{"model": "multi-label audio tagger", "dataset": "melodies that start on their tonic, played by one synthesised instrument", "train_examples": 26041, "noise_aug": 0.002, "time_shift_ms": 100, "n_mels": 40, "hop_length": 160, "input": "log_mel", "spec_augment": true, "win_length": 512, "arch": "wavenet", "norm": "groupnorm", "weight_standardization": false, "depths": [18], "kernel_size": 3, "stem": "single", "widths": [320], "num_labels": 50, "mixing": "mixup", "init": "kaiming_normal", "residual_init": "none", "optimizer": "adamw", "lr": 0.0031, "beta1": 0.85, "beta2": 0.95, "eps": 1e-06, "grad_clip": 0.5, "l1_shrink": 0.01, "steps": 19800, "batch_size": 96, "epochs": 73.0, "lr_schedule": "cosine", "final_lr_fraction": 0, "warmup_steps": 590, "weight_decay": 0.02}
Rows from block 12 of a small multi-label audio tagger, named by matrix and row number. Rows with one number belong to one channel. Each number is 128 + 24 x the weight over its row's rms, rounded and kept within 0 to 255. All counts start at 0. Numbers have three digits each.
Before each channel's rows are labels from the 100 clips, of 14976, where the channel reaches its largest size: "responds to" is what is common among them. Only what is clearly more common there than usual is listed. The data: melodies that start on their tonic, played by one synthesised instrument.
# filt: filter width-3 conv, dilation 4 (model.blocks.12.filt.weight, 320x320x3, each kernel summed), inputs 216-251
# gate: gate width-3 conv, dilation 4 (model.blocks.12.gate.weight, 320x320x3, each kernel summed), inputs 216-251
# out: residual pointwise conv (model.blocks.12.out.weight, 320x320x1, transposed), outputs 216-251

responds to: the note F#
filt.17:110089125121148140120119155132144140118132117127116109146104149127081128132132129126150127130110169101163126
gate.17:102103166132151139149130134089064161149120170099148140118100142128137127182128141129152115150118149100160095
out.17:125125121127108020158130122122131104129124063121129085111128128138113127124126129129125130116140122131127161

responds to: reverberation
filt.28:153153129126111132160114165161133129129127154143134126143120125133120146102129123105127138122145199124149096
gate.28:118107173130124153129120122055108125114124128022119155135095137119126091140133129119124103140150123134127137
out.28:101129110097157128111163200139156128117123098088127108117109049124131110160124122129122128129117121123067123

responds to: the note C#
filt.220:046103126134122133122121067104124139134128129126127144077047114087114122133156130139148118118138071138101141
gate.220:131097171120117126142118105075100141143092140099134154143140190134145125142111154137122130138154134141123121
out.220:065121123145128225123134134125128165133124129117125132173119127123160121144128128125138126132142197110131151

responds to: pace: fast
filt.194:157147119124128114126119130078089094139161124091105138070130124118137125132117121106134093147127072139164156
gate.194:097129180147103131154137092038076139143125126047151150099129122129146127167115139142137129116144127143130119
out.194:164142130128138135135113152131035134130128085126128133176130163129133136114129128156134136144140150136165110

responds to: the note G#
filt.258:129161126113133096146146141136098147147115105134142141100133145085125154134093157114172114107120141085155008
gate.258:135144149145120127176129141127136127155129154115130135128145143089130122138114248130150134108126128082151128
out.258:115137128067127129085121127089092129126092084138114119128123119127108117127128210128151087128158128128131123

responds to: mains hum
filt.264:055129129127148126123130123142143137123126125123211132100119129111116120176177134131148177130173135132108147
gate.264:130117122124091105170110132094097125118111118125120113131152168121164104132122134125135138124133150135126124
out.264:127131128129138129116139121173143127110128149121190155123128141119132144173123124107125109127169121125126104

responds to: the note C#
filt.235:156143121148121139129119152133102122169212111152132120134141117154115147146143126153147164100119153126121146
gate.235:079047126086110102095132137124091129077066117135126161128142173136125145144140122129105114123126127120098128
out.235:128179127251135132128128126129132134159137117128132138128126110127108128123129172097161128153129123127128115

responds to: tonic: A#
filt.53:111136198184136161154123097132119146107177163138133125120137152129129158130145040128116130139151080137128150
gate.53:120111176142130145161103141129087148138126111120127171182128143127131117132090155121116125116111131115138125
out.53:131130128221125149144131149129152135130142143128130142133140155126127144122104060128130134119102128134128088

responds to: staccato
filt.204:125128136145098141146148123132126143175129116137136125128099125118167128097122136122174136123109153102143124
gate.204:126122163130112136181127125068093119113115130079130123137160142132125117167126138114139114128124092134110134
out.204:091125129115137141130241128135143129127131144128111092129137142125150138141141125130091128126122136088128119

responds to: the note F#
filt.26:173121108123118098147147090060136140143130106114110126102113122108129127127124171208156132122116089146104135
gate.26:103068162141109141149091132105096136122107172082137149137132179125146116186121106107097129127105134125101135
out.26:092131129128129156131129144125131128137123175084130128151150130129133127131129029053130124169134132140131137

responds to: the note E; tonic: E
filt.45:120103137116127112128118125133108135119111139096149112137086129154112118133130067124098130153149185142134136
gate.45:118084196135104134131119133108106112125134130107127123136134161136135134161145081120119129128145138131133154
out.45:124128131000109109128123131133072127125115126148116152128139142126128137118101232156146128115132127132132117

responds to: the note B; the note F#
filt.98:131177140140142113143136084134117113119147121123129090111121134113104132165127135129119122133136124106130146
gate.98:131121126105081089121129093038097106100104173099104123120118124078114105157136145119128124133144141135148131
out.98:139144131246099140130131126153164150157119128138126131133144129127128138131137129135127138130128130099146116

responds to: the note G
filt.105:150163130132134134160139133088107132148129125128157135130170137139119146125110128123125130112099129138129120
gate.105:128112148155143157171124125104110131108138104102105115142115154092121123137121133138128136104077099148117185
out.105:084128127255127124126130126146105129120128102121123082110149123129166126130121106125119123111116125146047152

responds to: the note D#
filt.75:171130142206138182162123157135125123090156130158132120157124138137103147092139123118115136120111131146102161
gate.75:106107139126092130128128126092056126148120128116155114135143127123123109130128176106146132119133138131140115
out.75:128148128170088131129155118120123124129205124145148072143111126137129131189118161144143167105102136130147163

responds to: flute-like
filt.210:161113126114129150131099149131160151116122137137121154149125183141131132122126110109130098144130128119146125
gate.210:093098131134092143140123176111068146093104115105124143150138149112126129151122131120105129126110166129109104
out.210:128130113124135123130099124133122115128128112129129131126141130130126128110104136142115148143107129138158107

responds to: staccato
filt.191:112038130133091123089044130111105120102131112027113100127070140121082111127106123121123135121146096110112129
gate.191:120087156132060144136077180085036118115119142114127146149128164116132121145116154122145108127124115116146128
out.191:120128116002128061124220183117128105102116143133112134129119128128139127126116128131127129118130128129119103

responds to: the note G#; pace: fast
filt.216:131132166178112141159142116141130151125156132127135164142135131164129169164142056124119137137142135126147136
gate.216:133111140137097127165106132069095117117104129074121147127145141119134117145127165118093122120121128120132123
out.216:135119155207143141142128128128154147126149135129133136145130176128129135084127000094062127127134123110137103

responds to: the note B
filt.309:107127097147132128111125103122109114124137108063129114103095105122131128143121167138163138114111154135123141
gate.309:120125140136127129146117127110103121114129126100145130123134137125122124137133126123119127136125127127138130
out.309:128141130080111113128057154127111127125111133126115156130170140129127128129125166160128121125159162093127128

responds to: quiet level
filt.163:143113126135122125155155148104090133112135143031130169131150132128125133144118094097095120166046160131142130
gate.163:096110173127105128156109132083098114121113157124128114130123126126108127134134132094132069124146115114108139
out.163:129084147112155229141139129095136161133135125125125110160149129128128122128138134136142120124127130137127123

responds to: piano-like
filt.43:130121139122121135158110111126142172125121103119168131162097144155069132143136130139114177130132096115134112
gate.43:071084146130112149134111084090146140124115116136123118137127172145123154123131153135166129111136128130112128
out.43:106133118128129201126168127147122255126132128108101202143130120128141128141127125108125162127122130127126124

responds to: the note C#; tonic: C#
filt.319:138128146113129117140145168127130134144092190149135140128170165142163130135124160163157129169135171133117110
gate.319:122079144118073127135126102081128124124077140125128146145126139114131123131105135086072103116132110080113073
out.319:129128128011128127128118131126120128127129151129127112128128128128128104136148217145173131128128141136127190

responds to: clipping; saxophone-like
filt.167:125127140121094099117096130157125092089125075152151120142114156198080130152134113072056128142143133128112118
gate.167:146115135135109162179153117076134184124118116100142140183133166111146155121131141126114157122123145131097126
out.167:135132096114123094124139127132138122096121137133129132125146113108122132126126105130119126132070127131132128

responds to: staccato
filt.108:150150123113148122157115129105093121120118128136168130130169112131122139110127101117117115151122127155090152
gate.108:124131159139103129161119127125105111105128114125138125126195119127113124151121173112105113119129123151128126
out.108:127104122070154085143128165128097108110115105150116116130138106139130108108113068128121138113117130027104110

responds to: the note B
filt.147:135109151144103177129115110131134135120139147104123121165108120129112128126089140117108103071137139124104110
gate.147:101102160136132141130126144135077127128122146124129185148145161134134124137128132141133134148126127118142125
out.147:144119126250126176122116129117129141118137130128128150172129136135159128125128129126127127177128129126173123

responds to: white noise
filt.181:183175085118137109196170177131145124135119125128118184108151088097134124122107171129145107116111132104128116
gate.181:111059142137051137130092126129104132140117122111120121127138128098145088154139126113133133111110144122093133
out.181:128151140144125196135134103119137130137141126127123180127113108091127132165113117121128167092132111081127115

responds to: quiet level
filt.241:125108160095138103131171089129113136127127091131183121125126131192133162165126140126114129118151104138129117
gate.241:114117179128101127151134120121087139138123135144128127133152152136125127141122166123140124103132129113129125
out.241:174208104106178123129123149127113104159123126146128129129144128143121101083123146138125168092123146171127139

responds to: the note G#
filt.95:135163140142167148126142135123174162130129118139154117108133119119111147118129141148116104102056116145123126
gate.95:139136152129127129160144121112106132121124129138121117147198132127122129075124160122120119119114128129104101
out.95:117135123128142092129191125110146147129123120107128103080120114135140122128120055129068097122124129135107130

responds to: the note G#; bell-like
filt.18:134180120126138140135125129130134127143131130159091109173129129133125123145146161122137138130139165099170135
gate.18:135084156133092122150099128118093124135123116138150122178121184169133113134133166159131151124158129112128128
out.18:122131121127135120125123119138125130133097132154156100125125119107133128191150173165129117128137136131131116

responds to: white noise
filt.193:143140100131139145128142166137110095131137148113100145132145111128144123125114083119126126158130137132143106
gate.193:074065199127079161120123133149115133118126120143122105178142175126126120123129135118142131104112125079116147
out.193:122108134143128211134122159115129128127134129128131156160081140128142127134127214130207133126122131126131124

responds to: pink noise; white noise
filt.22:135108150118156121147120142116125141148123144099132152121091150125144108163129133131135140133133177129142131
gate.22:118062181130118136132117124119133144137124118122120118149133138111146096141129122111134135111124134102113147
out.22:135198075131131077130130120137118123129109108120128067110168110121147109126128123122132169138128128128116152

responds to: thin (high-pass)
filt.100:148154141139137147150136132151144140115137103229124125152130136139119152153139131128123150122150117125112136
gate.100:119106122128121135154122168129129134137112137066132122139136134082180124134136144121125130131127197113107088
out.100:117161130128127118129109103205173127130128122138208120157095123164126116133149114130103131127150128128131131

responds to: tonic: F#
filt.118:130118122121103126096090130112103101118124154092120093129120098134137091117125122113124126152100164066155131
gate.118:123102169139110147123103134141080120116131123115124121163156134157130109129124130130111135111127144132114149
out.118:092128121044130087133135133126109114124128129089115112127122083120128064182113126105148131124127127113049122

responds to: pace: fast
filt.90:093135033047127072098137124128122114101072032132129127128140121135127139134134151135125115131125141126106126
gate.90:084089175156090136132098123084069113117122113105134158154128189130127127098090141137139152074134134120118118
out.90:129128126000136080125128130125128128131118125130128140127130129128137127134131127127124113130131149127131131

responds to: thin (high-pass)
filt.243:080092123127056129123116079161136123125120108139139131145110127120129128157155111148133166105148150099129117
gate.243:118086116131051139115072159135055096111119145111113128119099112102115099119129150090137101134131125137125128
out.243:108061142121131138107134123134126145124130135129118146134113133148139178141198068114098040163131133139128162

responds to: the note B; tonic: B; marimba-like
filt.140:158117125108115124122109159127114133139127111127092149164112136125108131149079124127106150139096144127188115
gate.140:121111137128110137144112160132097114127111104115125117152141122124125105129121145121144138119126118143118120
out.140:138127125131127145106123127149161124148128125121128142131180143130104130131118115109119128182136133137164123

responds to: bass guitar-like
filt.127:135147117132125106127138129119129161157126160126153126091140109104150126131125137132129142113104123131121119
gate.127:138114153130081137167100133115108127133124131121135140185163220143130129152127128133128123133145135128133113
out.127:124154132077124129134110128113106104146129125129157005130106138159120098126132126124130096134151104123107152

responds to: the note D#
filt.70:158153122132125129135163102125182140124142132130135144143149127133117159138141001140059146188134114161137130
gate.70:110106137137129126135130145130123132140130056125133123137149138132125109129114151082096098078063094084123119
out.70:130128129083125132128127128141140125128128114132128128128127129128129128120124000093089111133128125128126090

responds to: the note G#
filt.223:136143106126157109150168126179124111132137091236158108113183108152103140079137161106110137117102122121136133
gate.223:124126148137121115152123117125094101132087121113130135137146140131140132130141172103101130130108146124130129
out.223:143135132174136154170128135153122145149162125139127127157127137128130139095122033116124138127135133114138127

responds to: bass guitar-like
filt.161:135096152127143130146132084080090154129127155118127156142129163191141130139157114133112147125127164134119167
gate.161:113082186140125133152122102112133147124125120117142132159122241138120133141130114129124123120175091120109118
out.161:123128125128128129148130123141126166168132129127123111128123129129128197133115127079128131163091130128133129

responds to: the note F#
filt.231:148138123118168119129156117097120144141132122133089120145150120068138092120125143122133129121089108108138123
gate.231:135094124119119102162125121069099115105121137105070118113138121080121076129124136123126140129104114104165122
out.231:130155113116125129122129129118072135133128130125129076114139069077122092136156127126123159113029128129128177

responds to: tonic: A#
filt.185:143118092117125123094126107113126127118131113130091130122119099107122088107135124136145132161127094147137178
gate.185:117113155127113135127123109057031128119118117129133144138150139154120128143129130134141131111161121147120127
out.185:125117148109119144136116138128102131147127137131129126152109129128128147120161139126140128136117129130128077

responds to: the note C
filt.230:134112166129131147122105122137122155107131105085122109138133144160091180148165144116127089134132110146137125
gate.230:096091185152103138152062129130111117137139138115146139152144170136170128157131130111137190113140150135100139
out.230:080129116165127124131212103120117231124144094147118221129154130131125145129130134127143118103129127128129134

responds to: tonic: G#
filt.114:127107138142139137128131127122105149117143103135130142134122133140127169158145139156159131124108128158110144
gate.114:118123134136105126115126115123118129130110073118123127119128123116134124114115129124127130042051123086088102
out.114:139151133207130131135128160142128127130128057162122135129129135128136128156129152207096140119148127127127128

responds to: the note A#
filt.300:095112111040122091056114132130112115133037099128124114128136125128132105134146129144131100129110157128139118
gate.300:122116134120123123133117130127131124124117093129129140150189141139117132143130132105079126104102103091148126
out.300:128105128102131126128127091134132127128134116129130124127128113128131115128125171147126127104127127143118152

responds to: the note E; the note F#; the note B; tonic: E
filt.24:138094109125128107105170132118126126128123131149123154123130132113146127125114089120107113158121131118106112
gate.24:122108150136095139150134128066076139105112123108129128143117164106126118131114164117135126075133102160130130
out.24:076099127024123127128125125128130119101123125127137169144124124121170115128126042127128136138130134105130047

responds to: staccato
filt.9:090130131136146133089107115145163129119146128177131124126116128129111181139190122136126137123086076120141126
gate.9:097099151130130120145102128118043108123116143066149131113126124131141088197135137118128127128149146126119119
out.9:129128127121130129127135125148150126131120165125128095128128063123181074161150129128143106141117162085114135

responds to: the note D; tonic: D
filt.51:117134227170133215117124117126139184139157124125128155135105151105133147114128164142153165152125121134189138
gate.51:132144145147127156170132170142092126143129130152130139164160126121142107132135140118135128091134136113145110
out.51:115127130255122150137130127128129129118144146129129128133126128128129128128128184127124128112131129131128150

responds to: the note B
filt.132:142116118127127131138133148099124128121125081100134132131146133143160123123115120156131147160126121185136160
gate.132:120131224183113182145131085125151149125155150140121130165130150100129137139121119130116144108138114105149134
out.132:115129128058129154134127132148115133126128126128141128135132130130145128125129139128139127127128124155127149

responds to: pace: fast
filt.192:095113158130114123058125068118092125119130130122112097130115106139122121149129110130135139128132168146142157
gate.192:112117128124124124148111150110038118127119115106140146129164146135156125132117153123127140159123134116137136
out.192:111107128162149129120117131128130126128085129109130130130129127128148128128117140126134129121115128155122131

responds to: the note G#
filt.153:128093130123136132152136158116127146114124106175121128191127138151130155106138083130123156135112096119114134
gate.153:157117135133110121181132152120131138168110157117126145122137142087152130136124182062145124133132128175142094
out.153:128131136169124161121127107124129126135172112153128084138119128134126131146148174117124128134106147128161197

responds to: white noise
filt.196:085110135108124119116066025111123110116123117120133093106121121219063175128120129124129096126133125113122130
gate.196:118098130142105147136098155136128143120127105130128141153141157071141069120139151133137155125136134130119126
out.196:127132128128046128108062153137134048132128172140126123140134124102129127144183127128146077122130113124123129

responds to: the note D
filt.68:123142120166158132125114139134126123116155115134134128116120137147112129126106139124120073057116141130083074
gate.68:138082169119080063129131100093070127134097126105145154127131131132132109131142155127132137140120131108139169
out.68:130196111061150102121139142152181138156149009161127112115140121126125165128108138127086126119109146071126109

responds to: muffled (low-pass)
filt.244:143139135116134124141132152103109130116118130108145132176132187170121131182135141141134156173139142116155128
gate.244:116112137126122120173108130112106127124126127087124099120144140096093115130126142131140142121134102080128134
out.244:132122128128123130115135130164116131130128063148123130129133129128133126110080119129139164136156117158133139

responds to: the note D#; the note G#
filt.162:121066130132119110076142117137135116176124120148129114126121118114135151095148116156153119101120128134090131
gate.162:137119118123132123111137132092096135139115116121128120128129124117138120120099203114148120118061153112128128
out.162:135144130105117134129128129124134157155125155112128129137129132129118136109133005119093128124157109127129125

responds to: the note C; tonic: C
filt.262:114156138106127102123132068152148127071105152137126137121189112137094119166118123124085082137162141110116072
gate.262:074049127146032141111088118064000120104123060091128088131090132121113125123126137125138132087067118123110131
out.262:108114124000153129117127128116123128111122130129123139110120153117142140114132131070129125150127126143128121

responds to: the note D#
filt.69:135130126123153128120131112125134128133109093118128142112156115124131121094116111145118148139113128145120173
gate.69:118091198164113145115131112120069121143123132123131144130126145134143123150100128129113127097128131103109097
out.69:128120129255163129159147130142122116121152129124127154128129128131153126130129236125141139101125161083122133

responds to: pace: fast
filt.304:126134127125120112121102151146122133129128129139150095105133134139129110092125138137116133121100118125126117
gate.304:128082145128103120130103127051036107117123136104144143121182126138125114133114165121133090102119160099128119
out.304:166131133027082065134140166105138133104078139122132128109138118081122101147125142132172136132142162125124147

responds to: pink noise
filt.183:118079039100088131085088132137091103060131121127152135134135116131111093130125103086085106120096124120106126
gate.183:105073140127099131149123115124094138106112121087132136135126143138115115135129159109152121120164147120097113
out.183:128166128069124124131129145131127153129118091123133109128155110150128143143117101122102131131107124129115128

responds to: saxophone-like
filt.174:118150131122174114132130134115090124140126125117131079100143134127113101146134154124131090122097114122088111
gate.174:130058164125106131133118140100037122097106146107121126142131114155125125140147147123123121143142131143125162
out.174:138129144174128125153147120127126133130139131126127161124131135106133129140151059131128125141126127164107174

responds to: the note D
filt.317:163128155148128162177116142102134158135135184125123128155112132087146124135139120122113122083136136138113134
gate.317:144126202130091130131123123081125145113118144133130134148152169099111140147133136142131165119137115110165138
out.317:128143128255123092130122131128159111122128128128128132126134123125130128135109128129119128086107130109132090

responds to: marimba-like
filt.311:131129106125124112130130117126114133133113140031127122086140071116131107132121129110122125153108163125137141
gate.311:133095140142109144143060163075113146117133131080130147153138170089152127123130147130140138124117132132107128
out.311:135108121000130118106140142079144134126122129111115131127114189128128134114125132122136130130129111130127074

responds to: white noise
filt.257:094119135125136126133084146094100130117120135051132132120129142118122126151128142126157128124128158127134124
gate.257:083104201141111169130089138127122134100126126134111125180123224121127108128113133122130138121125131108112069
out.257:128124127121130104126143136150124122128123126103130085129130094134128125128085137126173133127120136128143123

responds to: the note D#; the note G#
filt.151:186165143126134133146203127116164156148125135140165139152133156134129167123077166150118148127100126116156119
gate.151:115086127129102133117112134127038129137087066105128152138121141133132108134091210111150120063103131085099084
out.151:128174114147131127128116096131128129155134110130125123113127089119102128172158174132202127116123129135128160

responds to: flute-like
filt.289:135125131092141097129132113124138123130099137156124155127138139169132136138154127184124122129187097161127146
gate.289:133140167138119152126123132107072126137120152113159124144194160130137149135106159110123114120087173121132099
out.289:121127109148103129128136107137137137133133143142134095133128141125129146085127128128123131141099132120140127

responds to: marimba-like
filt.170:105024142141076145133054116104091100090121151147142108164134119135116142143134140124140128119135149099137148
gate.170:134119120133095147127057158131090114128126175075127136136104118094133089133111135117142115135125121140149130
out.170:101131124030173120087126126137127132126128106088125074116126097126134093133136129108133094153118123130106135

responds to: marimba-like
filt.273:137134112113139127157135145164125133124119128130141139128152128126129132128132192126126148128135135116091127
gate.273:157106114129129132142114155046123129125129106091124134137126166092132125132130127134154146143117118138152132
out.273:128129126150096150135120128127125128128127128119137130123130104133139119104130125128130127139120109128128143

responds to: the note C#
filt.122:132131134131128125121153118119116121141117190114127116128132120124137115110115138084132093093178138121108112
gate.122:098052129123076134124097124080084126102088098124117142136127134126118131099125127124130129120130107126099126
out.122:127114137000165124129138128091132129111096191128125112123130116126122123113126127124136121158121123119127130

responds to: the note C#
filt.14:118099110117110106092130101106115109101127125081107090079114080122116104084128097117120114129108101108120137
gate.14:094103120122082118117113106087109128092060130100122099125122118076122111136127127081098140137126099123091115
out.14:089088136000114119132123125126118120086107185128121125131156125128122113118134125137127130123129146126141132

responds to: the note C
filt.85:099134118108131104146095119157161079124129081133170127115128134140126125145154113131132095142134097097145074
gate.85:088104186131117117146091122109063122153122115106160112101103132146153110120121140111169096122137128116116081
out.85:146143115122150108135128128055173131115092135120073127121104124126127134116112089129087134125128128114130123

responds to: harpsichord-like
filt.179:112126143095132103104130102105089133096109121129130147130200143183100172162154139132130128146166156088131111
gate.179:135133197131094137168151118038133191139127140134129146129130171057141128139131140108134138110144125125122132
out.179:104109128224111126071128123128126136133135160143097129110124132137132082088142133129128069123130134123119128

responds to: pink noise
filt.103:133152130116121102108143086134097090104123136150130070096155061136097135143138120114099100140129109128131119
gate.103:103025157132109140124098128096091138110120116112129122131122137117128129171120126094122147107105139107122102
out.103:123129132157087137129128140121115127126128176129126244126159133127114161121156136120153130174116127181153098

responds to: tonic: G#
filt.250:103141143154179162163128184119135131109134099102128128114157135130125137157165122138136105119142120143101137
gate.250:129130147118125118138117119113061120124116130104125130124184114158121110145109157095131062117146106133127131
out.250:135160127081142116099185122141125130127122115091110129102128109151126168141124131122127119128120112125126129